From a checkpoint of a small image captioner: 97500 training examples.
Rows from block 3 of the image encoder of a small image captioner, named by matrix and row number. Rows with one number within an expert belong to one neuron, the router's apart. Each number is 50 + 10 x the weight over its row's rms, rounded and kept within 0 to 99. All counts start at 0.
Before each expert's rows are labels from the 100 images, of 14976, where the router gives the expert most weight on average: "colour at peak" is the nearest of a few named colours to the mean colour under the peak; "responds to" is what is common among them. Only what is clearly more common there than usual is listed. The data: rendered made-up planets. In brackets: how many of the 100, against the usual share in percent.
# router: router (encoder.blocks.3.mlp.router.weight, 16x256, trained with AdamW), inputs 0-127
# gate: expert gate (encoder.blocks.3.mlp.gate, 16x64x256), inputs 0-127
# up: expert up (encoder.blocks.3.mlp.up, 16x64x256), inputs 0-127
# down: expert down (encoder.blocks.3.mlp.down, 16x256x64, transposed), outputs 0-127

# expert 9
colour at peak: blue (98 vs 0.3)
responds to: ocean world (100 vs 14.4); full (54 vs 25.3)
router.9:35 59 70 58 54 54 47 53 72 58 40 52 56 33 40 50 49 49 42 45 42 48 43 41 53 51 28 44 43 67 55 30 45 59 32 46 58 32 38 40 42 46 54 44 44 48 45 41 43 37 49 50 38 59 41 46 71 45 61 58 46 51 37 42 56 53 37 31 51 41 45 38 56 62 52 60 51 50 51 43 39 41 39 57 58 55 57 58 71 53 75 48 57 42 50 64 56 61 60 41 53 56 35 73 51 55 50 51 50 39 54 50 52 52 38 47 55 47 45 48 58 46 54 44 43 32 57 55
gate.1:50 60 51 38 51 30 51 50 00 51 49 50 50 50 50 51 50 50 48 48 50 50 50 38 50 50 50 47 50 50 50 68 50 50 50 50 50 50 50 19 50 50 49 50 50 50 50 50 49 50 50 50 50 50 50 50 48 50 22 52 50 50 99 50 50 50 51 50 50 51 50 49 50 50 50 50 50 30 50 50 50 50 50 50 51 50 50 50 50 50 50 50 50 50 50 49 49 60 50 50 50 50 50 50 50 50 50 50 50 50 49 50 63 50 51 50 50 50 52 49 50 50 50 50 51 49 50 50
up.1:51 50 34 50 36 78 47 50 56 50 51 50 50 49 60 50 49 39 50 50 50 50 41 51 50 50 50 50 50 50 50 50 50 50 50 50 50 51 50 50 49 50 54 50 50 83 50 49 51 50 33 53 50 50 50 51 51 50 50 49 50 49 50 50 50 50 50 50 50 51 52 50 51 50 52 50 51 51 50 50 50 50 50 50 48 51 50 50 51 50 50 50 50 49 50 51 49 25 50 50 50 50 50 49 50 51 50 50 50 50 51 49 47 52 40 50 50 50 49 53 50 51 50 50 47 52 48 50
down.1:50 46 50 78 50 50 50 50 50 50 50 50 37 50 50 50 50 52 50 50 50 51 50 51 50 50 50 45 50 50 50 50 50 50 49 49 50 50 50 50 50 50 50 45 50 50 50 50 50 50 50 50 50 50 50 50 56 50 50 50 50 50 50 50 50 50 50 50 50 50 50 50 50 51 50 50 50 50 77 55 52 52 50 50 50 50 50 50 50 50 46 50 49 50 50 50 50 50 50 50 50 50 50 50 50 50 50 50 50 46 29 19 50 50 50 50 50 50 50 53 65 50 31 50 50 50 49 50
gate.2:50 50 50 50 50 50 49 50 50 50 50 50 50 51 51 50 50 50 50 22 50 50 50 50 47 50 50 50 50 50 51 50 50 50 50 49 50 50 50 50 50 50 50 50 50 50 50 50 50 49 50 50 50 50 50 50 50 50 50 51 06 50 50 50 47 50 50 50 50 50 13 50 50 50 50 50 50 50 50 50 50 50 50 50 50 50 50 50 50 50 50 50 50 50 50 50 50 50 50 50 50 50 50 50 50 50 66 50 50 50 50 50 50 50 50 50 50 50 50 50 50 50 50 50 50 50 50 50
up.2:92 50 50 50 51 50 50 50 50 50 50 50 50 50 50 50 43 50 50 50 50 50 50 50 50 50 50 50 50 50 50 50 51 51 50 53 50 74 50 50 50 50 50 50 50 49 50 50 50 50 50 50 50 50 50 50 50 50 50 50 50 50 50 50 50 50 50 50 50 50 50 50 50 50 50 50 50 49 50 50 50 50 50 50 50 50 50 50 50 50 50 50 50 50 50 50 50 50 50 50 50 51 99 50 50 50 50 50 50 51 50 50 50 50 50 50 50 50 50 50 50 50 50 50 50 50 50 50
down.2:50 50 50 50 50 50 50 50 50 50 50 50 50 50 50 50 50 50 50 50 50 50 50 50 50 50 50 50 50 50 50 50 40 50 50 50 50 50 50 50 50 50 50 50 50 50 50 55 50 50 50 50 50 50 50 50 50 50 50 50 50 50 50 75 50 50 50 80 69 50 50 47 50 50 50 50 50 50 50 50 48 50 50 50 99 50 50 50 50 50 50 50 56 50 50 50 50 50 50 50 50 50 50 50 50 50 50 51 50 50 50 43 50 52 50 50 50 50 50 50 50 50 50 50 50 50 50 99

# expert 10
colour at peak: brown (47 vs 9.9); grey (33 vs 6.6)
responds to: full (59 vs 25.3); cloud-covered world (41 vs 14.5)
router.10:37 50 78 54 49 63 57 55 63 70 48 52 44 27 32 65 32 60 57 43 46 33 39 46 58 39 53 47 56 60 66 42 56 69 35 35 59 29 42 54 39 54 44 60 40 52 47 58 54 54 57 52 45 56 49 45 56 43 51 50 49 64 36 44 41 53 33 38 56 34 42 38 55 51 50 59 50 63 51 38 48 37 51 41 66 44 50 46 65 57 68 53 52 57 38 67 45 73 53 40 62 51 42 73 53 58 45 54 49 49 47 50 51 63 60 48 50 52 51 54 66 35 55 37 43 40 56 47
gate.0:46 42 54 44 57 59 23 48 60 56 64 36 75 36 50 46 58 51 58 63 46 56 38 50 53 50 46 47 56 60 52 48 51 42 43 50 48 49 83 50 50 52 33 50 59 39 51 42 45 52 72 57 59 46 40 23 39 45 66 49 53 52 52 40 49 55 65 35 54 47 51 53 48 50 49 28 53 55 38 42 50 44 51 50 52 52 39 49 50 51 50 59 49 50 50 61 53 62 49 48 55 50 65 50 52 72 50 31 49 56 55 45 48 58 54 53 49 63 39 41 55 47 48 44 29 45 23 34
up.0:51 37 32 48 52 48 49 50 48 49 45 78 33 73 48 39 38 50 40 53 50 50 62 52 51 49 47 47 30 49 44 35 51 53 51 46 45 49 46 61 49 49 49 51 48 56 43 64 53 54 44 49 51 47 53 59 56 48 30 45 45 43 44 57 49 53 32 52 41 52 50 63 65 20 62 89 59 57 77 49 58 55 36 49 52 46 63 50 58 52 56 61 66 64 45 38 47 47 70 73 45 57 63 45 28 43 52 62 49 35 65 50 51 43 52 50 47 42 58 62 41 55 47 49 45 56 64 52
down.0:52 53 49 50 44 63 50 50 50 57 46 49 52 00 52 50 50 48 45 48 48 53 51 47 60 67 27 35 52 50 50 49 67 54 50 50 51 51 27 50 51 57 58 47 49 47 39 50 43 50 40 47 51 47 30 44 84 61 51 51 63 50 41 45 49 51 45 42 43 42 48 46 57 36 45 48 48 46 50 53 59 52 45 50 49 58 49 56 62 49 52 64 50 54 49 82 47 43 49 52 49 50 49 54 51 54 56 41 50 47 24 53 54 61 52 44 49 50 51 52 54 51 44 51 44 50 41 43
gate.1:45 26 27 65 50 50 48 50 67 50 69 50 41 69 61 46 50 55 50 53 49 59 52 39 54 50 48 51 50 40 47 62 47 37 46 38 50 67 50 33 50 49 49 52 50 53 55 52 33 39 47 47 41 50 50 76 60 84 49 50 23 52 50 43 63 49 49 51 53 53 42 51 48 64 42 60 43 48 32 58 58 50 54 55 51 77 49 50 36 50 59 20 36 32 58 49 51 46 48 48 36 40 32 45 37 50 62 51 51 50 91 50 50 33 52 49 50 28 59 78 44 48 48 51 49 58 50 53
up.1:50 38 49 63 68 49 53 48 50 28 58 46 49 52 50 56 51 50 70 56 51 50 75 65 42 56 56 44 51 50 50 51 55 36 51 50 51 57 50 53 49 55 31 59 50 57 51 50 51 62 38 53 49 99 58 51 57 55 53 51 53 57 49 56 36 45 49 51 43 49 88 89 62 44 55 61 62 48 58 42 56 50 47 41 49 34 52 50 50 49 37 51 50 48 74 49 51 48 50 50 25 40 53 46 54 38 51 38 50 50 31 45 39 48 40 50 59 51 35 50 48 60 50 52 49 46 44 44
down.1:56 49 54 50 51 60 48 57 42 56 46 51 62 49 48 52 52 45 45 47 46 49 51 36 63 43 32 51 45 52 47 52 50 51 46 54 51 35 51 49 54 42 49 50 50 46 47 40 50 24 49 50 46 56 50 50 45 46 18 60 49 50 66 53 74 49 47 54 65 57 43 50 43 54 52 51 57 43 50 49 38 44 57 48 55 56 50 41 50 53 27 50 50 59 56 48 53 77 33 42 50 50 50 48 65 24 00 47 46 50 49 50 62 46 70 48 52 49 50 45 48 30 54 51 89 51 68 17

# expert 12
colour at peak: blue (53 vs 0.3)
responds to: ocean world (100 vs 14.4); full (59 vs 25.3)
router.12:45 60 59 50 61 50 40 54 52 68 47 53 59 40 34 36 56 48 79 65 34 48 34 39 63 44 26 32 51 60 51 44 42 41 39 52 48 48 45 39 32 57 55 32 41 44 49 49 45 45 32 47 29 50 50 62 63 59 57 50 38 33 56 53 51 40 43 38 56 42 54 44 65 58 52 60 64 58 61 37 32 47 47 48 66 52 72 49 55 52 73 44 61 37 37 52 49 75 63 49 50 57 42 66 53 68 47 47 50 62 65 46 44 54 26 51 62 48 46 43 49 65 43 58 54 38 51 57
gate.2:50 50 50 50 50 21 51 50 08 50 50 50 50 50 51 50 50 50 53 51 50 50 49 51 73 50 50 48 50 50 50 50 50 50 50 50 50 50 50 50 51 49 50 50 50 50 50 50 50 48 50 50 50 50 59 50 50 49 50 50 51 50 50 50 32 50 50 50 50 50 50 50 49 19 50 50 50 50 50 50 50 50 50 50 50 49 50 51 50 50 49 50 50 53 13 50 50 50 51 50 50 50 50 50 50 50 50 50 50 50 50 50 50 76 50 50 49 50 50 50 50 52 50 49 49 50 50 50
up.2:50 46 50 59 49 51 50 50 50 50 50 50 50 50 46 50 50 49 50 20 50 50 50 31 50 50 50 50 50 56 50 41 50 50 50 50 50 50 50 50 50 50 51 51 49 50 75 50 50 49 00 50 50 50 50 72 50 50 50 51 49 50 50 50 50 50 50 50 50 47 50 53 50 51 50 52 50 50 50 50 50 50 50 50 50 50 50 50 50 50 49 50 50 50 50 49 50 50 50 50 49 50 50 49 52 50 50 52 50 51 50 50 11 49 50 50 50 50 49 49 50 50 50 50 49 50 50 50
down.2:38 52 50 46 50 50 50 50 50 50 50 46 00 50 50 50 30 41 50 50 50 50 50 52 51 50 49 50 50 50 48 50 50 50 50 45 50 50 50 57 50 49 51 50 50 50 50 50 50 50 50 50 50 50 50 51 38 49 50 50 46 58 50 50 50 58 50 51 50 35 22 50 50 50 50 50 50 50 51 50 50 50 50 50 48 50 50 50 50 52 50 50 50 17 50 59 50 50 33 61 50 31 50 99 50 50 50 50 50 50 50 50 58 50 50 50 40 50 75 50 50 50 50 50 50 50 50 49
gate.3:51 49 50 56 50 50 49 50 50 50 49 50 50 50 50 50 50 50 50 50 50 50 51 50 50 50 50 49 49 50 50 99 50 50 50 50 50 50 50 50 50 50 50 50 49 30 50 50 50 50 51 53 50 50 50 50 50 51 50 50 51 50 50 50 49 50 50 50 49 49 51 50 50 50 50 54 50 50 50 50 50 50 50 50 51 49 50 50 50 50 50 50 50 50 50 49 50 50 50 50 50 50 50 50 50 50 50 50 48 49 50 50 51 68 50 50 50 50 50 50 50 50 50 50 50 50 50 50
up.3:50 50 51 55 50 50 50 50 50 50 50 50 50 50 50 50 50 50 50 50 50 50 50 50 50 50 50 49 50 49 49 52 52 50 50 50 50 50 50 50 50 51 50 50 50 49 50 50 50 50 50 47 50 50 51 50 50 51 50 50 50 50 50 50 49 48 50 50 49 50 50 50 50 50 50 51 50 49 50 50 50 50 50 50 51 46 50 50 50 50 50 50 50 50 50 50 50 50 50 50 50 50 50 50 50 50 50 50 49 48 51 53 50 51 50 50 50 50 50 50 50 50 50 50 50 50 50 50
down.3:50 83 50 50 51 50 12 50 50 50 50 50 50 50 50 50 50 50 50 50 50 50 51 50 50 50 50 50 50 50 50 51 50 50 50 49 50 50 50 50 50 50 01 50 50 50 44 50 50 50 50 50 50 50 50 50 50 50 50 50 50 50 50 50 50 63 50 50 50 57 50 50 67 50 50 50 50 50 50 50 50 50 50 50 50 50 84 50 50 50 50 55 50 50 50 50 50 50 50 50 51 50 50 50 44 50 50 50 50 50 50 50 50 99 50 50 50 50 50 50 50 84 50 51 50 64 50 50

# expert 13
colour at peak: brown (42 vs 9.9)
responds to: moons: zero (95 vs 25.2)
router.13:38 51 80 58 55 66 63 53 62 66 53 53 52 27 29 66 42 60 44 43 48 35 41 48 60 43 45 38 58 61 65 43 49 70 33 36 60 33 52 46 39 50 45 52 49 44 41 51 57 53 54 42 42 57 44 41 55 41 60 53 51 61 35 52 42 43 37 31 52 36 44 35 60 55 47 59 53 58 48 35 48 41 46 43 64 43 54 45 74 58 60 43 57 55 39 67 52 74 51 40 63 54 40 73 56 55 46 50 51 43 50 49 53 64 59 52 46 57 61 58 66 32 62 35 40 38 53 41
gate.0:64 71 61 53 54 44 47 58 47 51 62 52 46 55 56 45 39 39 64 57 62 73 57 48 43 49 41 36 47 47 36 48 58 38 50 49 47 48 63 51 53 39 36 62 11 67 50 50 28 48 44 59 42 56 33 50 50 38 58 53 51 51 38 56 28 61 49 59 45 52 44 70 53 39 52 65 64 24 42 46 52 50 55 38 41 50 50 62 47 44 48 52 55 49 45 46 50 51 49 58 52 59 53 47 56 63 51 51 34 43 46 22 49 52 33 62 47 47 42 49 39 81 56 51 50 42 49 52
up.0:66 44 38 56 45 54 75 46 51 50 28 49 51 54 61 81 69 69 50 41 51 49 49 47 40 54 44 49 55 59 58 72 46 51 45 64 59 49 52 32 59 66 50 41 55 50 54 51 53 31 52 38 52 45 47 39 51 58 50 55 52 65 63 46 39 31 46 49 29 55 58 49 34 50 51 50 46 54 55 50 52 48 48 67 57 57 50 36 39 51 58 51 59 50 55 48 30 45 50 36 51 42 45 51 44 51 52 39 55 52 47 57 50 38 46 49 51 50 57 52 58 47 50 68 39 48 44 52
down.0:46 59 49 49 49 41 57 54 47 53 41 50 54 52 53 50 49 46 51 52 42 55 64 24 40 79 17 31 48 56 43 14 58 70 51 55 50 48 50 52 49 52 50 50 57 36 51 50 40 56 47 40 55 43 53 06 61 45 61 51 46 52 53 51 49 44 49 77 48 45 42 33 49 53 33 34 37 46 63 49 50 57 27 54 45 53 51 64 49 55 57 62 49 51 49 62 48 51 58 69 50 51 58 54 40 46 47 43 49 41 44 46 54 50 52 38 20 54 58 52 64 49 60 50 51 53 45 38
gate.1:49 56 55 44 58 43 42 40 49 63 50 46 26 44 51 37 37 22 57 57 54 48 56 46 51 18 49 49 16 34 45 21 49 49 47 54 28 43 44 44 45 43 46 52 38 65 47 45 30 55 50 62 50 50 56 46 55 41 65 49 47 41 50 63 55 71 43 50 55 52 50 74 56 44 52 49 60 50 54 42 49 42 48 28 40 54 47 51 53 56 55 67 63 50 49 39 76 52 37 52 56 55 63 46 50 56 54 66 53 55 67 46 51 55 51 60 47 37 35 39 52 59 46 43 55 56 56 37
up.1:73 66 33 50 44 66 45 54 56 49 52 53 47 53 58 71 69 59 40 54 53 54 32 51 50 49 41 58 22 61 64 56 31 35 50 34 51 54 35 40 56 55 57 52 55 64 43 46 51 49 50 47 50 48 49 50 64 73 49 49 40 49 56 49 43 50 47 50 60 64 52 55 50 45 50 49 50 49 53 39 52 53 33 46 49 46 45 39 49 41 55 62 43 46 56 49 38 40 45 48 50 61 46 50 44 34 68 46 36 35 39 45 39 44 47 45 67 26 46 50 34 50 51 63 25 55 50 48
down.1:46 42 52 31 50 63 44 56 67 50 73 53 54 60 44 44 50 45 40 66 42 57 53 52 51 38 44 45 42 41 37 42 54 51 34 50 42 43 41 17 46 46 50 40 60 50 35 55 49 67 44 50 36 48 55 48 67 50 52 45 47 28 52 50 64 49 48 29 49 46 44 51 63 52 67 51 48 55 50 64 56 45 41 63 51 50 76 50 40 55 59 54 47 50 33 56 50 44 49 74 50 69 50 48 12 62 63 50 37 42 59 50 50 49 38 81 58 45 51 65 47 62 53 42 51 58 51 29

# expert 3
colour at peak: brown (58 vs 9.9)
responds to: moons: zero (57 vs 25.2); cratered rock (56 vs 14.1)
router.3:36 45 73 53 51 67 61 53 68 71 47 50 52 20 34 65 41 57 51 49 42 41 41 45 61 47 45 49 62 57 65 47 56 65 32 41 62 31 47 49 41 51 51 59 51 48 41 55 55 49 58 44 42 60 47 43 56 44 57 52 53 56 45 50 47 50 29 31 49 28 44 36 57 55 41 62 47 57 52 39 47 37 45 43 68 42 50 45 70 58 58 42 52 57 37 62 58 69 50 38 64 49 36 72 56 55 42 47 52 46 51 47 54 64 59 45 50 62 60 53 66 29 58 34 39 43 52 40
gate.1:51 50 40 74 50 49 59 59 51 49 52 30 42 50 61 57 56 45 53 47 62 50 53 66 29 49 35 50 57 40 59 47 44 55 58 50 51 48 50 39 49 51 40 40 58 50 78 65 50 44 49 41 41 34 48 48 43 40 57 62 45 51 46 51 41 49 47 44 46 63 47 51 58 71 85 43 50 36 49 42 51 60 49 46 49 48 62 62 44 49 52 43 37 35 40 52 19 41 54 60 50 78 48 49 26 50 36 40 46 62 50 50 51 45 48 63 50 49 53 49 50 46 64 50 56 59 50 46
up.1:51 32 56 49 60 50 57 44 42 47 60 60 50 53 43 37 40 50 49 49 44 45 48 31 71 52 60 61 60 56 48 49 54 45 43 45 53 50 56 50 65 50 55 48 52 47 48 51 56 53 50 50 55 66 46 72 45 37 47 50 49 47 59 57 67 52 50 56 50 36 52 50 50 40 11 57 42 55 46 48 38 25 50 43 49 71 38 50 61 51 25 57 57 50 47 21 70 51 47 36 38 22 46 51 65 52 38 77 55 49 61 71 51 50 48 47 51 65 51 49 52 50 45 44 71 31 60 50
down.1:48 52 43 47 39 54 39 89 57 41 57 60 44 71 81 48 52 50 46 64 49 64 51 52 56 47 50 52 51 47 45 51 42 49 45 53 24 45 48 44 54 36 49 38 48 63 46 54 49 49 28 49 47 49 56 59 40 50 49 45 43 36 47 51 47 43 50 50 54 77 49 63 53 52 54 50 45 52 45 49 49 49 53 58 40 50 50 46 44 55 50 47 27 50 47 54 48 42 48 64 48 51 45 30 29 56 65 50 31 60 56 45 51 54 47 71 52 47 53 65 42 49 50 16 44 64 51 50
gate.2:51 49 50 50 51 51 52 51 50 49 51 50 50 51 50 49 49 51 50 43 52 50 50 50 50 50 56 51 49 49 34 52 48 45 51 51 50 51 50 50 50 51 50 50 48 51 50 49 41 50 49 50 51 50 37 50 45 48 49 50 59 51 50 51 00 51 50 60 49 54 51 76 16 37 60 65 55 50 50 50 51 44 50 18 50 49 49 51 50 46 16 51 50 62 50 08 25 50 50 51 49 51 51 29 60 50 50 85 50 49 50 50 50 50 50 57 46 50 50 50 50 51 49 50 50 50 51 50
up.2:49 50 52 48 55 54 50 52 50 50 50 50 50 44 51 24 51 39 50 56 48 50 49 50 51 49 44 51 51 46 51 38 50 50 50 49 50 50 50 50 50 50 50 51 50 50 50 72 51 50 46 50 49 50 50 50 51 48 52 50 41 50 51 50 99 51 50 47 50 47 44 50 50 55 51 39 50 49 50 50 45 50 50 50 50 55 50 49 50 50 54 50 50 50 50 50 53 50 50 50 50 50 50 55 49 54 49 52 50 52 50 51 58 51 52 50 50 50 51 49 50 49 50 50 51 50 50 50
down.2:50 50 50 52 28 50 58 50 50 50 49 50 63 50 50 50 50 49 50 50 49 50 50 50 49 50 47 50 50 50 50 53 50 50 50 50 50 50 50 41 50 50 50 50 50 50 53 99 50 32 50 50 50 50 50 50 50 50 50 50 71 49 50 51 49 50 48 50 01 50 50 50 50 50 50 50 50 50 50 50 50 50 50 50 50 50 82 50 50 50 50 49 50 50 51 50 15 50 51 68 50 51 50 50 50 50 50 49 50 50 49 51 50 50 50 00 50 51 99 50 50 50 50 50 50 51 50 50

# expert 8
colour at peak: brown (60 vs 9.9); grey (25 vs 6.6)
responds to: glowing rim (81 vs 40.1); moons: three (65 vs 25); cracked ice world (47 vs 14.1)
router.8:61 40 69 48 44 41 56 45 35 57 40 46 61 48 36 32 37 26 51 36 58 51 48 44 55 63 53 58 44 39 38 33 67 53 38 68 42 44 44 42 54 49 48 45 71 38 53 41 38 69 43 49 33 43 51 45 25 61 42 46 68 48 48 60 72 62 55 56 47 62 55 75 46 53 48 47 52 48 59 59 44 57 60 36 54 64 55 56 50 60 43 53 54 44 52 47 63 60 58 49 62 55 64 66 61 47 49 49 59 64 55 72 50 56 52 58 43 49 31 50 53 41 52 42 71 55 67 54
gate.0:39 47 52 49 46 50 37 42 46 48 16 50 49 38 37 48 50 48 48 52 38 50 43 51 51 59 54 51 33 51 44 51 52 55 47 48 41 48 46 62 42 57 62 47 69 44 50 47 51 60 59 48 57 36 53 03 52 63 47 47 62 79 59 50 62 45 56 52 70 38 54 55 47 66 49 27 30 72 56 54 65 67 52 50 51 51 31 37 66 51 62 51 46 49 51 50 54 49 51 39 52 36 57 47 60 48 59 20 60 51 46 51 35 63 62 53 52 50 48 36 50 37 58 56 48 45 36 53
up.0:50 50 58 51 44 49 45 32 20 47 26 47 43 30 39 47 48 44 45 51 48 50 41 43 54 66 57 50 44 38 36 50 57 50 49 48 46 50 48 54 40 49 66 51 60 39 49 43 49 66 54 50 49 36 54 08 51 74 41 46 65 50 62 51 73 50 53 51 78 50 55 60 37 67 48 30 30 51 55 60 53 56 57 41 48 50 45 32 65 61 50 57 43 46 51 49 57 43 58 32 50 35 64 55 61 48 60 23 64 50 45 58 42 79 52 52 52 53 47 43 50 47 53 59 53 44 50 53
down.0:46 46 51 50 51 49 45 48 43 50 36 62 49 49 55 57 44 62 37 48 46 52 49 15 61 70 54 48 54 58 64 70 45 52 53 57 50 65 47 44 58 76 59 50 60 55 76 45 32 50 36 54 45 20 50 58 80 59 40 50 38 50 47 48 43 43 50 51 70 55 52 50 47 51 50 50 48 64 55 49 70 37 50 42 47 44 41 49 57 45 51 58 50 50 65 46 48 50 64 43 37 43 50 47 60 43 69 41 49 48 45 52 30 49 59 49 49 50 68 45 49 49 46 75 40 44 49 51
gate.1:64 63 53 53 62 61 29 55 52 60 50 51 44 44 59 50 59 49 50 55 44 54 55 55 52 37 48 38 55 48 36 47 29 41 48 59 41 50 34 50 59 42 42 47 56 51 38 48 47 44 54 51 60 49 59 48 52 45 70 48 50 46 50 60 42 39 48 51 56 51 49 49 60 27 52 48 50 61 58 57 61 44 40 48 51 39 46 53 44 54 64 68 60 50 49 54 52 75 51 71 62 77 57 49 46 48 62 50 33 37 53 40 49 49 50 51 39 50 60 56 49 49 57 12 45 76 80 16
up.1:67 42 51 48 40 72 60 49 28 43 50 59 53 50 47 19 33 46 41 44 52 45 45 49 54 49 63 60 51 51 56 35 51 50 43 44 56 48 41 51 58 54 76 49 54 45 51 15 56 53 29 50 53 50 56 55 41 57 39 45 53 31 57 53 60 42 80 50 50 78 55 53 43 66 59 48 46 62 49 50 28 54 61 53 44 56 65 42 45 47 43 51 42 51 52 45 64 42 46 47 39 45 45 53 54 53 44 59 59 56 74 86 55 56 54 53 68 49 45 44 52 44 33 51 57 49 53 53
down.1:49 55 25 47 40 50 46 52 66 67 50 65 46 66 63 45 54 50 43 54 49 59 63 51 56 47 49 52 32 29 37 61 56 51 43 49 48 52 40 49 50 39 51 43 47 54 45 47 40 63 42 47 52 51 50 53 49 52 00 38 49 50 50 50 57 50 50 51 60 58 48 53 51 99 50 49 50 50 50 58 50 50 53 66 49 50 48 80 51 48 55 43 43 49 51 57 50 36 50 55 53 50 61 45 44 51 38 51 33 52 53 40 53 33 58 68 58 40 54 74 50 66 57 45 50 39 54 63